Weights of a small class-conditioned image flow-matching model.
Training: soap at rate 0.0051, 40000 steps.
Data: trained on analogue clock faces, 195000 training examples, 78.8 epochs.
Rows from block 3 of a small class-conditioned image flow-matching model, named by matrix and row number. Rows with one number belong to one neuron. Each number is 500 + 50 x the weight over its row's rms, rounded and kept within 0 to 999. All counts start at 0. Numbers have three digits each.
After each neuron's rows are labels from the 100 images, of 14848 (inputs lightly noised), where the neuron reaches its largest size: "responds to" is what is common among them; "peak on" is the class under the peak. Only what is clearly more common there than usual is listed. The data: analogue clock faces.
# gate: MLP gate (model.blocks.3.mlp.gate.weight, 256x128), inputs 64-127
# fc1: MLP up (model.blocks.3.mlp.fc1.weight, 256x128), inputs 64-127
# fc2: MLP down (model.blocks.3.mlp.fc2.weight, 128x256, transposed), outputs 64-127

gate.38:552464517532565596573513490558462463518361479448525525521491464467474604630623500525521502445524494463607494432607550518520452491507500524510481492378490502549496488482514498476510496539516431
fc1.38:450606507440482500379504516492510548500543466552411473480482492427437527375432365456518475540478447519522514501405462463513526434583525566527521450559548510523506455495548534536499554503521527
fc2.38:484487593480500625474504469600534420508378441473454477492512483519484478509377500519503516404451468456587508539504458490521482469522536491494494484541485463499531432455518478549496492455504537
responds to: second hand
peak on: face

gate.78:486406479491501492469503461497531544495476439494560464382496493435553527460521493507482513503433525549504477481507535563462535451443539510505462536466495481478492456474559465530468489420513461
fc1.78:484421528526552474567495511454492573492487526428419470438505495482471487502530503494505489488400501548473485399485584523481484516441489456528560450596470460535543610496457525456454370569470509
fc2.78:484494432573409460538520470517493460508449463478523473534533502426560522470515508487516509520501430506391512663507506458487489479501490612472432488548498478509521553507570477508504527488504489
responds to: hour 8; minute hand past 8; minutes: 40 to 44
peak on: face

gate.86:462477444503401561576472541574482612507495518470368530544497503527456581490439486447505517485491500587591538520557445428502463528473436506505461491558551482470534429576513521526531520502517457
fc1.86:555448568495538482506551520452518424502535512428556500446502475508533444518610477442521512503481486459490446542499592483508593503522499522500554511533510507532489572419559496389495516561486490
fc2.86:501470437488446572494501489482498415509439438516497525576486512531539508438490506373483506485400547462611549470513571540501503483469506423501584487577490487484523464568501497642490465500506504
responds to: four ticks
peak on: face

gate.220:496456501562577513365498390427473472471512480527542480473498521550573564508498467474393484499468518482559551518534536489498448474534535508478422479518483625499465428569519438561491576515508528
fc1.220:509595584515536528499500486519434494494369498480490422474495544528410567514420441474449498461420395547511430588518509563526461444397505597520427537488499517579549379456435557516526565607418552
fc2.220:460359497568480545512503517599515582496433526475457476590460519474494494516442486505485521420607596508512482489495512456532498543535489524483645498606462634470445421522531485473502528432477509
responds to: minute hand past 1; minutes: 5 to 9; hour 5
peak on: face

gate.186:529507481520454401525503493490538475527521554460463579486514530556555595457560525545514485497512548470523484518590464602539486555513519584501548512526539598474475542471477480528526658508567449
fc1.186:490551437510496505502497561509535477490588378642421501560506491414461463512454476492489524528622396458495495519454587442536502458629502547477505512537503521425458441466516532441511573509455513
fc2.186:508433550504545525487500531414534417463501540484493475420487492470497500483485495405513479491565473467572536565482452526484482459415471457491468471548503469364433479514517511520514584490472507
responds to: minute hand past 1; minutes: 5 to 9
peak on: face

gate.214:446491566555448462529485495494482476488552555368450484505498492474484546472468493493480475510585556642529510498506604560488439560432486512492556447475548510558468535453607481590513505465460464
fc1.214:509543570409470451541513547450479524496524501491409465473491525467501449485504494502541530508501444525555426479556562503492551464434454516522601469457504458530514487430431581442507494449432527
fc2.214:497453377440470434466508488523495500496480538507464512400500475514440512465384515465514493505615495602503583521486516529497497566455469519496490485511496593482573500568473507502497527462485512
responds to: square case
peak on: face

gate.205:449521496415452520429470484456449485483475505472429386483499549480487499399431439519577444496449620630515488470526440593501545538501556525498459429522515548468516513577361503433462449548495457
fc1.205:489445458485522481440472525567466457521543571473466562488490505480579490497423467511517488524545398520419404570412486480509463450558476363438467502493572457532424630530442466504470640479510508
fc2.205:473594509431589538457505499426513500500577509558397456421533506575470500525520509416511501518451535553441400440493484491499508525571510478489520480490518437505538530456477525448486467611466475
responds to: dark face
peak on: backdrop

gate.119:471461469485481516485522418488490514502490560534477502567500515525440466452460381601510531529435506505434489488523476542494571448488597506502408528510528524436470413463415499471511456498521473
fc1.119:627550474521517472532523593648501505512408425561466515487501501458468480507498563472590491490476522481495444442488410457513448509456474477554578502525453407665551408490503525488521435546512515
fc2.119:478519480462475489486507480609509599511458415478425540608494481551532513472467487387522495484526614493465533523451538441516495516512545460525400509578496490539463544472392508570493533455505517
responds to: hour 8; hour 10
peak on: face

gate.23:476564474358534600477481539514550553440512449499465545442498517426491555367483500441465507484549532479513470519477554530497499464596496524485550516409526550509485483533407494457507477465510523
fc1.23:526511488417499660540513526515490528529461444559498564407510517376470516373507503411527493500557517454529441506505478521535521502594510494526528548388532584522459489550488514516500539563550495
fc2.23:485541527334478568478516471540497419513530511469575530622515505514518505732536518464506500548512455465501484539472547446510510448416490581473535494555478500586558417522586510537504529500468504
responds to: minute hand past 3; minutes: 15 to 19; minute hand past 9; minutes: 45 to 49
peak on: face

gate.171:528435478415543548430510461542483511484524485569486573482491538511534531609473504466491518519526428417501466518488544427494516511382532509514538505496483538513475388542550470407492438518545551
fc1.171:470506517616440497516485547506495384491491523444601587530503483476405481463440414550516504482543502590572427455406528474492475427555509566522549481536562504498500607485481501644464502436482502
fc2.171:489474471474577585515512520453492495512532524473538553543494496471530494397416508528481498493450484554457513475479465538498492418541496581514508522460467504527415462591397466376489545443517487
responds to: numerals
peak on: face

gate.228:498570511514442468555497524566489392477492496451412449456491468503513498456529542505451464493531488499427581467433536543516507578473525514502504461564530468600398605501582501554519501549486470
fc1.228:467558524488552439498497438443551564519541461517518482472503515456531452489433431461514513523470509497423587470416469602499519545483567476502475476504553562483480554522615482540506476420552507
fc2.228:506391458505478560470492483477520465527497479517408498462481479443527508472431496503509501469486487528587399534549532589495507516481486524511528484496470550447376416540554495390510464457505504
responds to: square case; numerals
peak on: backdrop

gate.21:511661491487481622551470544427514533496553483455522546498512458500446480575529506579501511484559629540636449499473531329527525564574438491503541512512533496494493502513515547548503609411477515
fc1.21:532440403490441599481488524474505452510549495558559566517508504466544506451472547531487493487460564524598462465462519404519524532660478469517536508467542460527465502513466497520498568478498490
fc2.21:505566468480503523485500460483489517514564473471437560575513522407473509456511513507507519531501492404562563566497454590534494486420528457510543508448540523559423469439420486611505496649467513
responds to: minute hand past 1; minutes: 5 to 9; minute hand past 12; minutes: 0 to 4
peak on: face

gate.240:489518453619545529493494434461490442477500577582551433562500473547505573516478581658489510503465493460499547562541518443519447429430488558532458477572488450479635544524541497532486487393498552
fc1.240:495367546459382503486489544513552444493523459497527607494497511453538461505548503434523484487542520529550406452507485479473455550600519477466578516385547527507414374493511485472518514577472446
fc2.240:491504508668561472519504491513518434506500516475455507382489504418585505386466507608493496487581658497592576465501435591489506568557505380500513489464580526518352438495442487470501495489484496
responds to: hour 9
peak on: face

gate.30:518483550579464452548491521425506518509520454494421480493505486490486493508518521441560493487373590469519529533364557585482474607528445504509517498554511481595455577538495484400449604403468513
fc1.30:500553521576545435482481446557506463490484478393400559530493482484448460612563455528468515511584545469601482519416527576490483575573616504476513505495522521536515514523482496530515460457498441
fc2.30:502516579454428530497512501468520551490536481497472485470515492569487503539487494434499477487544453501501558416398410439508490464532502496496536503504510456491497508544556498460499525576509482
responds to: ticks
peak on: face

gate.183:460541429573421491542506503488532568506396394479574492509504537510441442504556533569551526486413488552553513673523563491538519465469508261513553481564491481504524444450496503491513476518505483
fc1.183:494495452542502432504507505486499535470395457456612463373509473512494491497565476554499518473469565580513528568479493593466492439507502284508508489472488463533567547448464496563522519479460495
fc2.183:492520575474568547496488472576499489482571613477579497427493522392469502486544475531500509512453579535428484624511458571500505451490477357461524474492534510550580430550482496500505434479461507
responds to: minute hand past 3; minutes: 15 to 19
peak on: face

gate.250:577514476454546544483525537468507530536469481569479455505499536495538565522424509480586521496463504530468513469442582520524495394581505549534442485596509541467577467535666563545503601409529540
fc1.250:518581476587520514512481562673503443489516525562582525541501486456493516445479499524463450501556515471531550487484504500523516510502538566504484535409498641432486452577421477559479502385536478
fc2.250:511493492464526469504480482377503516505439495496524497530508514447498501393448493455497502533496504481446478571475507483504495480509523595486464510414495355514536479490496494437488521477538488
responds to: numerals
peak on: face

gate.109:539485476526452521517428472516465478452589493567446564580505509455550425448572500554525549466513561512528484460532425424481467566571421471447567482502557465507520522501451508457513595467569485
fc1.109:441557504493498551437476512524608511518471466500485433521503550544597443501523519532667480475515549616509449524524481508515459490535466482484486448498718511486528567523497446450377497495498433
fc2.109:552416520483519465615474511482435522560544503568513552528512364582595439521503507479676453518488526594527556526469516494507487464500560462553476516484325510495498465453511464518630488507477422
responds to: dark face
peak on: face

gate.158:532571538458470498507520472512498494511483472510446485553495476501447471454407482502464521496489461388509551551493445456520525535484512470496516507462537495578459513441404494450506474586518512
fc1.158:525402560549501460494500528521506547495512499503456509493504567576565548513541607528529449503564481531451464465621549517499489570524508448492475486506492496559444433573404512452526456499460489
fc2.158:504487544533524506493503451599507509494526523434555476478503502540454512519429509465502499477456448449514474544561484553515501517494511573496447507503475537462376526525424507576512603583477572
responds to: ticks
peak on: face

gate.178:577562487495484607556487503482508501492470486502525545429529540478504477619523507444473515458582505447365469503535474487513533561452500482524531525503492480559599513428539539494547563449507565
fc1.178:457487499501588505373523422463571562531507536554556463488484508434493566426500569474580540477459423485556430553536526582495498510420477504521495414442520593504496486531529445519458487518469527
fc2.178:523456444574501363529508497438497600483565550518539476441491515471488531534546476557508490579606477477519568480486488504484500534411463450534536512417527535416497617558480515488517455460498490
responds to: second hand
peak on: face

gate.210:486413479473480566545472516594541461517506537514620555566501464472496556584404525525494452519471520483385588488456478524525423479527480527514481485522501472395550608412444502483504435447544477
fc1.210:463495468608441514477471465465486442487577578490513522576482499499513572556450481392439551521501531410463531585504459545509425542542467489464432459575413546400523503406403494452469507519447489
fc2.210:505414530474521555497498453619521620496489514476420548475515519529473509376515494622495499491605501497408623574509426567510490529465499499511556509407499455431452583428484504481496521581474509
responds to: dots
peak on: face

gate.181:512514523540475566494463472385518473507540462533487461558469527400496650432439496473535484518469526522457514434494532512535436572460535528498433509404516539473394437540511481524487532421540497
fc1.181:469510535454547522588503513548543502489544517451499517538486476527429390434480487466480509492492447493450465490480538471528462484478458561519481472589508381486556505482534479382504529536513532
fc2.181:510465533532457421533514469563490527490482596464569502410489524497467513397476525506507512567454632458484499505502607507515522487514517531472505490468519599498480424473544524525513476569503548
responds to: dark face; hour 2
peak on: face

gate.159:525423492413526514544498438512504617521568515440519540482499522556519481559508476449503524505505441536554543430488488492483498572420482515502444468561535469507589470560644479412520537413534499
fc1.159:523470551504543493421517472443504584481516524469463546499514578590538542476496441419521515529538438501497517476570470514484461528511525461495511488458525526485520491529400472577518396493521514
fc2.159:497516461566397445526503511606501661503484499483445513612499502528518509494525491512513505494522480487473561507397428387519503462569514414523509503488500494456516529607488509535503461499507505
responds to: numerals
peak on: face

gate.213:487429483555512591585499561560527487490521538390531507487498455455418512539632519480488476508545547484474528465419551441515480530482526498490544481530558537540468550548535499411542450462486469
fc1.213:461469477477489557575511474443498592496485546461418485505504479452490495519511459520507514488499548581553551482400458476497484578440456502480500508537523477550440507490717457540482607461470497
fc2.213:493483482506501538469523490436508519498472463516451475459494495584458492452380506416495502497447558630454534424406553629491510506466510562514487500474519603564546541565376503476487491448492507
responds to: minute hand past 1; minutes: 5 to 9
peak on: face

gate.64:529522475530505508555519503429487566502491453417458477459501483479394552531603508524527489475482571553571520417344537577529521601515495435500426507567540509554557531491603490440498490399509470
fc1.64:476438563516481493413497483366501497487532542544483520521498504508533547563523498434519495513504517427517573484449556523465433479529442458476458481530471512455449480527505488375439488524491517
fc2.64:515520437475533483515499465551475454492491545536544458650474510437549505536646500424483497505478534407468452579570540398495491471544563463496574508571443422451478489467644479483485561505545464
responds to: hour 6; hour 5
peak on: face

gate.13:374444460507486548462646456525509525535488478512467529493457474440465603475476475491486678430501479553489476524570518540495412502537515535482479507420530415451538484466529438523441534489553434
fc1.13:499509473505504508545314493510460513527501504526510445494495347473521371484502545496626493494490498486507511503511499501522638504510508495448496587470505489490510482522504590501621490516550404
fc2.13:486568559545539373504435511416462563498543551518479473492535492440473457520459531559535444573602475527476522500444569533486508507571502594488552488425465593565529489441492510501507573500492483
responds to: second hand
peak on: face

gate.12:485506438536422539550500457530510444507465494450521571509507516487453584478551463518524483503446500475544529517498640490514566492423508496530527501513506531536544454535539514397504458461528502
fc1.12:488505537538503458432495554481514531515581556500499456491505517485592537545566510446507489512573535549507504490604577564478483534456488460474513490503424514471428518547492529547505494575480476
fc2.12:499475503506518601542494508478498515497553494483477496606487497551505505605420493412505495519642567514451460494545462585490506482582500488497507508427509472575434569496508507456512461466498514
responds to: dots
peak on: face

gate.184:524421555495406414502526479435528521514513466514503481547509494469532486397567555548508535513538530561499562431594427567500575525515523412524496497426523575545571549454574506560516499479528495
fc1.184:468538490539430398524489546429485461513402448504523454603497478422440499358522528543544493510451520514561406536583516587508546484524510465502445493520441582599409453453452543519503519514405494
fc2.184:513558452378596507489488517523493414477525528490486451528493508432458487334476491496511495495444528513433520531474652568526495359544509531492555512509495479368396511547477493547490428434471498
responds to: ticks
peak on: face

gate.175:521622634573560527508544539516524443497546490521511541372516539566494528373444554524532537500454484534444522478494550507489522458529482561510508494469574440504518571463401502574519530502499536
fc1.175:557563423480548544567536523536539563511509501489460438456484484444499567503487564502478526494427474553529407472532478511538547536504539513503455509504520495493482543463567506520548547439524485
fc2.175:504501535485482432498513528410507468504460416537492564431501498506495499520516491424480494547460504460445555555380506418516501552548505477539364495545466510618526513501451499536499514644532480
responds to: numerals
peak on: face

gate.112:495584480502415499503506487484528529547540491523516514416497485536477609505464598557472486480484419468491529498560552447541562514520499508496476568389592487521518402494495509391557529525568487
fc1.112:465495470332473534532518531468469594490558469481487521405491515461467429409507458436504470529479494534516530537513501439504536534512482551516534423573546548635505510493483481534448618439504539
fc2.112:501509495606574466507512540577498618490547463519512512448506466516508513440550502535518505472574475564338576529474484388480489549506446530510463491490498448377444579515509521438486560441484475
responds to: minute hand past 3; minutes: 15 to 19
peak on: face

gate.60:533589581417463553556549514507483511508463495461513490548501483500461596435466530412510493512485403514495537569510456456532505542516459523496528529587585449502487517420546515600548569571518469
fc1.60:496548496480427535484517518546517527512485479549600547510496503486508505538549519585542499500592572477519560529549465481507550457501457465518500545321495507539562517519483540436501471467489522
fc2.60:484349441659602481496475483530510464514507517459549538462493520480482495486462483418496506508609506489541431494490469453495507514494488422511484507467584548509481523469566525446515535551448538
responds to: numerals; square case
peak on: face

gate.15:480492580485451461548476525470487498478463522458406478521499551454514568505438512506553472500560475634539383474516545470471446472430479539498602454603521434512419469480521470577488572465432481
fc1.15:555626503483456514531502404383487465516504455486486503526499521448415505528502475443522476518517442518538435555440473556549561594417555513523458489426503426474517535432557548527515563578472521
fc2.15:488513514495390503511512541438490529504455573483483469459512468471499518591436523466516502504517549531541485573536538445494516641574491512507421505554466576459510579598503488511494459418532480
responds to: square case
peak on: backdrop

gate.207:483463541384428596483466541506510509485505388500509606461495506406508481420518509393494488491537502482524436462478475529502480543632508443473547528345515577489402447535436486468501477567514464
fc1.207:500420559554382444447452490462461463485490449497538516536490478539547423577503511502476493487435429494491481451460444480476475542477500398451446476440446504468425481525503499527494415518455464
fc2.207:495481516377471556487513467551495515510541504461590559595509501573479503666530516439508500512543430475495446560516556410510509457392499624489509496571466517557577462542559508520499533521479508
responds to: minute hand past 3; minutes: 15 to 19
peak on: face

gate.149:552483520439513505399559539476545443531502516552600502501496461569557487526499536544489502503492501450563517552551417439509568468557494504497479538443509492507518493528445498593507483498541508
fc1.149:440466551551444471431472536469519498494481463554405512502488499474541487582513498447509465490547557509507490579480488563479441510496442544493492520377524478523398538566507479554458564489474488
fc2.149:499533434386586417471529486465479534497498547518362499525512455402501507495477524628531514549539506559474555610587585578504495531366475531459490486484454459408437491489532514572497487518482465
responds to: minute hand past 9; minutes: 45 to 49
peak on: face

gate.108:503506462507424509553490510469513465499507585516442506638501536451496494544447604637504551542356524471485609569524517480515531525522490472513579528594468554462395592502421519466515494406545524
fc1.108:505495505414398522520501527599498520502365454460382401449494460477515511535470533503479437475491506507522649559492581430509484499437478536499457500459497543551454524533529482512517465470482457
fc2.108:519457478543586555502489505528497482512619432454431584473487490539553518562438493384505503524463469489512342564527590432498490525453456521500441494423557429398440431491402473460511516300522479
responds to: dots
peak on: face

gate.46:561513568455488522543535519538494396483529453453476509531499476536550531453510512447492427484519409491492368594525522412492536569474508545516554492591563406563475532519488476504523595543492457
fc1.46:500432390506417634477508545613471544484495521460520563566506483496451395549508432493524477515584544537447537533428535465504491498513474552500488513474545572421569424494539475509497518437512447
fc2.46:499528553522615442505512559500478548511451587525566449589501498477530510486522505586534484498615524570469479470599416557501495489459427524485513493434478523578514467481493523451495548475495475
responds to: numerals
peak on: face

gate.48:471426484573584546599419509549572482492391532491453532584483474414505470530587560498492377513448454433583552482673513506471526486530487471491478571426491493530492478572521478450491452575485452
fc1.48:478475491537617609491445425502642488432412597503484520617490497484505505499541498540471426481498548444612499515578533577491511466602528501480462552408506496439432468513489433497504498634481486
fc2.48:494509470479488644499496476581485524501368435493545463471435494543493508558433500615509486353490451495598532598566505405513504479527554520483504499554447444511535387538557472445490502380502492
responds to: second hand
peak on: face

gate.224:488492454560470548547459508450488483529439458514486472577487481479455459576435407640479533500541522572506505540479468551564469559572487449503492530387524437494459421413468555475476489586475434
fc1.224:471550486535517505461466456444459436474486549492463487454502509489507459357397454566466564518547537561475471511484533489484472417573496463496414473493532439469551441618481506480485573582464499
fc2.224:502553473509547522531521568483499446494498439557616479529494461513519482580555453602514477489445465519573609571530452437497487569492472422546527517473473448409478481588548494395476393499465448
responds to: minute hand past 3; minutes: 15 to 19; hour 1
peak on: face

gate.148:507594619435513471575487559529464457475452479441453448485498430511391505567554467461483481484530447445538527480393402404522451552429500482501529481526444553546612531510394510465531511504464489
fc1.148:524581547500477501467487440361481536500449445509528462536499481518463539517562507487531483493484533470557463466492393486516519429471542415522551480418388524468616616539456496536446442616493523
fc2.148:503533490492584498514498500564494579492549479474541498555509504419523507570516486549492497504420522488442507462478504489501493363587512490494610470484558410572395416500486496522513501571472521
responds to: square case
peak on: backdrop

gate.51:418525521496521559691468544563576501467403478479606551478542441454439487461531486475520450715526454546464462486527497500459511581510483512462532541487531470500549415422496504504504571490478444
fc1.51:463522490509488472423476523471500517512531454547473470530506544505506699495446457514557409529463466531502547496430501463554569477456486596556477466546542553471486525469516553546495599500543528
fc2.51:477553501508516469388510558510511490467515519467442533557553495451507490542510513474515472918551473570457466495589481497494505461465472540470448526516516526502456523503439504516509497522471544
responds to: second hand
peak on: face

gate.104:444484500501521506489471495520508509514485497356516491488488457426566479470477474512673434474471505465578516478510477488525445514503576506470529573485526470487534488488475485467340591503429498
fc1.104:564511450537565536536571497536537563507550470696522510407498505479440467506438531488507509503563502452572623509432541642521628508536496423535511494476515533440580518449514521497485447557553520
fc2.104:414505511484477500495542476516554520423458508255495503511500490466425491515469492490328518501489497505469471498521496529464502494491376496422506424524481491513497513530498458519310438514578456
responds to: four ticks
peak on: face

gate.196:407520475461494472480459519532512466532445440472367501497503570547450536462555544615557478497520549570501456474498546458491583555574481344500470480522560576469484449445410532537504598609534474
fc1.196:563389516478507468510485496570530474552439532536433582513488567520505455526581470487575466482492504354451460467456529469491531559437537416516540631472457506474482533463437510520617570527502445
fc2.196:493412510491495510490507494474492497502462339515586530527493494464545488533424530595482503499464464463556684557501471468503517474385514452508462501460464618509471455542508517462501465369507512
responds to: square case
peak on: backdrop

gate.45:394467459521418537494416470416407496474464419525488568513464540529441527475510472516475487493525525494514430563540472446507455527535475459488517473478509503542396382442498532493456495419453485
fc1.45:566518526419614490410522572535511535524452475405483530519508467472549522473506493463427488473433528496623481484476520487488448510546476565529555470544495475611528533677506485535548401556457472
fc2.45:506494473421587493492496436528470505486445427482522492511455501486506503583488475469509489539574456497662402526457473588477498541495517453502478517439481476633512482670489488504505555480516495
responds to: ticks
peak on: face

gate.218:552519600520492493490526458447553555479570481448386518533508506583519527489458532515533570508599470509554413468517495583519532592540581461498581472544535546489470623507509470528532443538523522
fc1.218:464449559531559534453505475481501427486566487439533491344509489568544546475491519546404458529441405501482506489550477566485417542481507475467502486439492517451546528501531444539504433456543471
fc2.218:516512465580533561502513550504498434510463491604553466324531518532507515522567492479509497500490510545535580461470585607495483536538491500505560492435461536472470458532520486593488495531502459
responds to: four ticks
peak on: case

gate.31:503499500554508442542537459481528529506482533435521476498516462514486505477484458459503560494525560592514521429389514579493499525572561534513533515559592440580497565499532463545512582484511481
fc1.31:461546499489580497530512575521511545491469527554631457511502506555457517486468490534492540484392496524536460374538380472506524492495477489486423508474470511549501475507423524567502457460474506
fc2.31:503396503477402491474496506570481550509480512507646497483491497629474492479569521493502494491403444558462478341429376494512512514504492510510504503499517486455514500500497518401492553510486509
responds to: minute hand past 6; minutes: 30 to 34
peak on: face

gate.128:412467462572504562497453500478497486408563505520443556511495436532434628518476416550492608565493541479524511512553498508561433489576546530608492476427535460496529533551513488478361558552456594
fc1.128:338484505505530523469519434498441498563499505495512577497482595485546501492465711495505313508512505539507509522524531517513524485518510537526491472496544486491493501506511332511492511503521410
fc2.128:510560539442502413516515513488478532510409529485407440456593494543520510529470564399526500366459547485449417495466493479480507430619513576502487509368408591512481504386483469551470558554545501
responds to: square case
peak on: backdrop

gate.5:507506513573548479458475508614502366487482416582557526585510540485547478509420492555480538515520456480452494531587568400460425476566547545469502482611490585515426397531481508629506525488521525
fc1.5:498521391574477460550483538463507515518483544496447517512502527493476501491512474638532578494452434558504476381418471508519490481466491510512578470507531470428479592632552528551476517584461516
fc2.5:499499573540517469511507456524507580492436433528461466479495510624494499449448489333499487495478492536405401381524537541498499579487525463495475499503505564561529552427466504549498510584507495
responds to: numerals
peak on: face

gate.94:470521602512413496532489483589450460481469520365443508463498481495451560449528541546448492494530527552488546470453497555509450463369501490470557473473453552478492517469455493540488427644472458
fc1.94:511381504585515569522482439510517457506452502547547528483509498563519488466413509545536524494496505543461540475459474528485498436500542535511487492601487505595484482571503471554473514545527534
fc2.94:505485392482457507480492482527494486503504485514478530358503513646462504484412493452494503506537444558508471539503404584510497562505450476504396507503517574510651480470394514489511475477515513
responds to: square case
peak on: backdrop

gate.223:565498470454456565446496455437525491528473469695604534512489506492510515525351544546545478514460450450528395551533456473552535431516523552543482544425520457495512379469472523499496543447526587
fc1.223:538552451459556431556514567507505599532451472415428496498495477490407510441550491490531479509476490535579552463495549512500522467586437476486495507522497465469536519549463542436492475429487468
fc2.223:504408622568468554543512490497503389496452449482547513494486517552560506425596494529464511482500476408522384431544509360494494489579499460512559507562469417488455487429519457489484528597564494
responds to: minute hand past 12; hour 12; minutes: 0 to 4
peak on: face